A small masked image model, trained from scratch: muon at rate 0.024.
Rows from block 4, named by matrix and row number. Rows with one number belong to one attention dimension. Each number is 128 + 32 x the weight over its row's rms, rounded and kept within 0 to 255. All counts start at 0. Numbers have three digits each. After the name is the row's rms in percent of the matrix's.
# v: window attention query, key and value (stacked) (model.blocks.4.attn.qkv.weight, 144x48, the v third), inputs 0-47
# proj: window attention output (model.blocks.4.attn.proj.weight, 48x48, transposed), outputs 0-47
v.0 098:122134149132129127118118137089110176076102089122205152154135152151115101089107180092138150085098130162050166162089191139101103170156134124144097
proj.0 091:148131109094075106140134100179133080168148167140055112119116077103156149145113097177173103138128144085162115121168091108176126061086147147101155
v.1 112:102084081106139152146147166137082119164162076121096111152129148146153098127170127101107146162090167103225144150101140147151063143110118169168166
proj.1 107:146175164171146112099118123134195153075101187105158168133127150142074173159097112162172140138183098165082141124131065124108150142166154128120102
v.2 078:129141142145165142125108191113114180112122097109170074095181148097100139061087186140174133108129110199070137158119099131115173107125131154144101
proj.2 091:149110108112090062143109067173117078147124145129079168131053109146194121136150085078140111161104147073145140109122167113172093138127150125101119
v.3 131:135111173179087098134139055139139152140127100109153187131120153151039162162113124160120147111116115095122144101184175146092164178147155081126141
proj.3 117:101166142082163172113084205128132103105153164180143066122183060133195100137131161110136110118144122145122119122123097105161130102097086167112128
v.4 074:135210103133117103128132129141126150103101119151122113118097141101150030065119162146127145098129090213143119152156130191102127077102143156123134
proj.4 087:117061125120125098121090089110109106190139144097089155150148120143102161176165132095103114173119175043119097094136160076142145145143137073170129
v.5 080:135205177127105128120110093141147173131104156182105092109115119113178090090179093120115172195154100124151106085134160164094119172086114119158105
proj.5 074:074069098091153116110122126118104113124139131074144124152150135125041136174151163081143105046117129112076138151148120087161140094159127112123186
v.6 091:115107114158125176189159087142150158090087073080155087126145124104117134123164195108127156160147156085080099133121122113183156093131179086148156
proj.6 087:112134156078106130071106122123108112204169155179116121076175113151164098145104075159118096110093116175198128089166132154104121140130075135121131
v.7 105:140128148146100119144130073159095119187181099127101117109107094107138086162163151085081122197130086164141097112153219168113124172125151139130143
proj.7 105:075152132090179162096099158136132166157113164141175090142163139146088151149094097143175117047162167097118128102119064106136148082122106085123135
v.8 092:111143109123124118111104193122161097122096102090129127116156172168098142174111149193167129153081160134154127102109117163064139041089113144120076
proj.8 080:173100141139172092135143113144080146092129172093089153099096077141198121070113121080079157133169111134079117123139137074154135193149123112147133
v.9 080:134139097123134105123134161083127196096125104112160119112132216127125094070100121194121147067121114092149152169162062174118131091097137132134113
proj.9 097:136095140175117067126100117160179064114132151117078168151126074105127125140184169069123138207127123148129118082106150090145127168155134160146132
v.10 101:123144104123180138167149192118146121145137144087103109092144159079104124103101118173143102109163149089106140146167025115179165071138162141136138
proj.10 102:137091139156093107097123085137141097153125097154153176146126101165154113132186140083088158191094111162175119087105184141095096207138099120155114
v.11 078:174096112146099166174132141095105166097089095119161150127150127162093150104127180177132115079137122124150169195086057138157151074075133124130139
proj.11 079:127123118176129050082135122158146097130137159099068168093124174108165134125174091082112147198129133156126117092154154150110095173179179139118138
v.12 110:150141082110098108088134121196154117123112118112116127142150157169162126071082147204125120106144148159237108114182104166113105117128113143130126
proj.12 113:112122129196181122206116166060116095077114145137100169173130105126125155135167113105096163187130099109093108128097108088107156174130123124166135
v.13 107:073154137141149116064124175166128143128106127197132112138143082111146088191127092090127219146125104146096104119115158159093169126112120105153176
proj.13 116:139140168107161169201150094126147173156143143137143111128096149169120106118143182150169072106108192107139153155143189117211139116175125138129109
v.14 107:116125131138075107109077093219100133110135130152136131104149166170189115165120121125109113169121115117148107111126166158065139094071114096154056
proj.14 101:133141111116223150146160164054160151101092150079101120149099113120070151091133150145144164104137133116092133146128085087165119139149101144096194
v.15 103:091168128167182152115160160080186127158075083108123088179173132067119180114158112139127133106143181120115114092115124118172130097096151089148158
proj.15 107:140107169070048101125104092132107136141165164157132161066098081188141064126093173148134118129077099164129160136145148148104131122167111152120102
v.16 072:078135137117135125149084167207152126138080139129107156106176188159146144105120096091186069113102156129095154106075095096138132083151117129110082
proj.16 069:200110094113107118106167083066097096100138144109139124116081064086146176128122113155119172131153089129123130170165119144134097173103148170080180
v.17 118:066093112169185114109140126150132143125097088097173150152164114097134148145116170115113105063119143150047111113134164113128171093106173062159140
proj.17 133:175161174078096140153114121100131148173144168186122121074089100175163087102096148210167142159110142115168151148144135149148114115145086164104118
v.18 113:083178134115122115070096097079117133133111171155104123164132124140160163090152078176125142159114143119218113106084128140134091185070092110126141
proj.18 106:174098122134112112168190162129148130084128103075136152120126126089070105137121181085101131089108120165049158160148148135098152072181161144133134
v.19 089:159125153134154073172120175099146090193157182154097136096112090089108118164099059152132145160165114086116112170098102129084158126109087169120126
proj.19 082:110110112108161181116147121160129173049123048144175100157105173140135116112169166096137134117101140128104138102113144167167089155159168075106080
v.20 097:109129126141121155163107119147141137131093120115119104165145131175096155108086152223148132146094136153204153134086099053071171103129084153110124
proj.20 110:168117093141144050113149187146105126074112140101104177086143155117201144119164100055118122131134134095078117113144154173163097165128146114141112
v.21 111:134080089092167140148130132110137139107144139079159155129113166153105106144136121119160109122092162079071193072153058143182124102195130114109093
proj.21 090:148172153177113101064114105139133092163117096141111123116135115082144137139111137143093151160192075169209080132109139102103123167059124169138134
v.22 096:125097169170120049174145146115100111112151131084138183099117091102046143147076148117175137065119101115108121152127150141109158126127146153116189
proj.22 099:143127127097152201112118122167148127130128090211118038103126127127187085111129119143130091163127135102139112099131105121158085114100120100096050
v.23 112:022098095131150099096125164200138084158118091106140094151148156111107145192099119120154165141128140143101088093108124105130180080134135123111155
proj.23 110:186154173113130160165120105065119179127121152172152115088076074168157079101084146155118080084120106101118137128130150118132111144116077135121063
v.24 108:121147081116145122087141161102116154092101129195137095116161140098184096081185117116124144073155153124125168135148087202177075137091128099153127
proj.24 115:107113148162096089169095059116147081140137123050103169163085136141055128148129166123129121204098114148136106133108155094104159096157150159129130
v.25 129:120107111143124063164153122120092171129193129079142146107114182100096088029105121126133123075121139091174112137138111155158124151102163160122171
proj.25 122:141121142123128162088067126155217065113097133175104119162133088133121134188147169123149155205152088144135145088111085102106123135107121129114091
v.26 099:127087155108148174145111142170138161124102103141152123121161187203129140060053122133117088096145120149137159149104080065125157148183121117142103
proj.26 105:160148083159108083118141141110131075079099149120096176153102083081176189132191108091154152172123102118119152155112120145147102167098131193107149
v.27 091:161061158111177138191132129064110133117154142063152131152110116121108171084101177142143082135132162118078165156127108070129124124164117134161080
proj.27 080:143173097134048100093144162206140112104127087177123142104142154106173121122132050156139152126125094140175110115143095169121088129100166131081141
v.28 078:130100104087138136080130171154119114128154117197103071072152130111134134170137069133098172152147121090141140122207076171127158133112109075163132
proj.28 092:095155158181155121177120098103155109083110109071144152180087119142091120091148175066135113141095123180130124133050169095131138129139111184120109
v.29 124:157086158111094094184155098133125116121134098122080129158058117148158110159128125102100110102149129084222140090170150129143049133158152131123158
proj.29 137:094161126185181187106090189137150156105126135152140114124190170122074140109136115154144130161164101140097115145106048109080170133098125106163115
v.30 099:100149108139156147107131133158159176135123168138160106140163209123128159078114103179175122105139146141126143113113049075164202100127130139079112
proj.30 103:174105131142087073137119118090126081118125125112116188131101082133159120152158181086081135159099111139138150141145226147109109190146127177157131
v.31 093:161136137150136136113181135100189087166136114069125141146122180098102166135117091099147090079138163095074126075189126127162113077164161100101111
proj.31 100:076120151099078162122080119109114129159138116208143118132119045154139069126102141182085165131117101146182129133105105118082128152114081144163145
v.32 102:147140143079067173088102196133125088088105097107108134126139112161116180191142163087153123152099118122148111143077171075143078146137114179127120
proj.32 091:131127097176131121164195085138108163144132178113104112098132147123134116066080018152113110069123129141101162157147091135090118118126114112103157
v.33 111:077119108161179071111123133160156074169108112144158148166137121140098079154053090145129151100136135180071137132139138154088155128201109113124149
proj.33 098:153141147084126164166108125084090170112143113174131097109105090140184141124139168145149090137110132040141074102108143117181127131080118108128051
v.34 107:139084112163132107191151087137092136136200129124142192144102166151158060164145098098085102113094145063145162155152164166122111104127155124148137
proj.34 119:115161143110160154052093158122193134101092120132108079120155127095061154117116170173153151150166106154131102076102051101118124122109104105104109
v.35 082:126151141155077144095144138167147131180119079062177137130129185088066129098118126117137119145141128139067081128116173081110167144124137188109079
proj.35 088:104120124077090139146088115117106121164146196205144128142128059196171115176113090141146133075097113099142168124168108137123101135122097105114171
v.36 097:177136114093152149133143171143146176129144138075111126124124141060112110098113122071134112090126139076090144062152073080191119112177147176119119
proj.36 090:081124128156082118089079061113137067163105113174150125143099147172124124158147135154125128167157076131199111159108155118102103193076106126141132
v.37 112:091128106134161130054112142120125121113150148161162098129150151129066154150073095185134137101161126138089142115160036102168191141161141092118128
proj.37 111:139156141159102099183121116121144106129119115106123151151087107148177107098151183054101137160098143143164123112070223124103116146095091175143091
v.38 088:115176168155103143148111053141110081154124160174086078141110112113156132126154104128096110220183077121144077125108130096140126145087120104145108
proj.38 080:097119101082114137097150180106117173127152107089180131132182162116060145152138132100113132018091153129086163121150137144096138115157127099120160
v.39 083:116179163118206144113148163102144182133097160142109128163129091057172112130122168100126109096127107180054150103116146072109164097131148136117116
proj.39 075:146099115115062106148124098143089126196136118124145142093110154168124098123143141181142106138103180044161124162166196173174100121141118119168132
v.40 117:122117154136094129109127104187136102120131083162141156111136160181147100189135095054125137134081116132102141132133231161084127131145128059127126
proj.40 119:107146136092177165149149145084125137122123173125130069129122067113116145099083157199160117083167149135129122149123073097175153093103093199106145
v.41 093:105164127128081134093143111162153153160130117138102122071117130070060100142178086099117184165102119110120084063158159134101174164109149143088158
proj.41 092:078118157086148151105070102112087105143130167130200086166162103194149124174102184098142081063154125142132148133129158125154139107106085120136125
v.42 125:114197143155104106100151142075167125097100153093190171139110147108077108111127117126193156088121141128076102131106159128160132162142166180070157
proj.42 130:142082136094091170130125097168091122208177130199110090120167092143180088166107154155092095118114122127161146116168148145113137090103115085162113
v.43 093:148166198132115084189110060116154112124116136070135113149096118064126131085112108135131116199181151075105093096149149132158126149133142097154107
proj.43 102:102117111080117200094126179126121141157156077212147105118183124146106077170140122146114127070079082125148139112144086147101111104106111100102147
v.44 105:230164147109098146102135153095170151076105152170171175108104103128102095157107120141099150104172083095085114149140081154148172113111153133128112
proj.44 096:031097128175140133125117080130108095171145112119077086161167166127122114124199177086101128168092141146161138120110187104109121162151121128121140
v.45 061:101129138161137147113185167132144073203117121089083169112155142146124145162179138073156090138107155136101136114079205121095071139148113141109117
proj.45 068:129127116074111163149133116127110158140140147160173097116112071135149126119055056208121158075163132135132113161172059139137130109134095123140173
v.46 101:164143169147078079141151097154127133122135186145118199087095106105092100177117142115131149107122097116124125078155187154056179128082150131100133
proj.46 095:083120126099194187099089147102115133149095082128137035144159166160123111108144162130110113130161160089118107151130131111174108103120071066152124
v.47 090:133126126089109128081109120144145165123117094183121114111110105127121099190159093122105218169080116127161143081160164191085158147115104075126155
proj.47 079:084139154148193104147112119119112122106104150059135109133110140137099109102118182078152057083157150123093101154092157081193158084127117167127105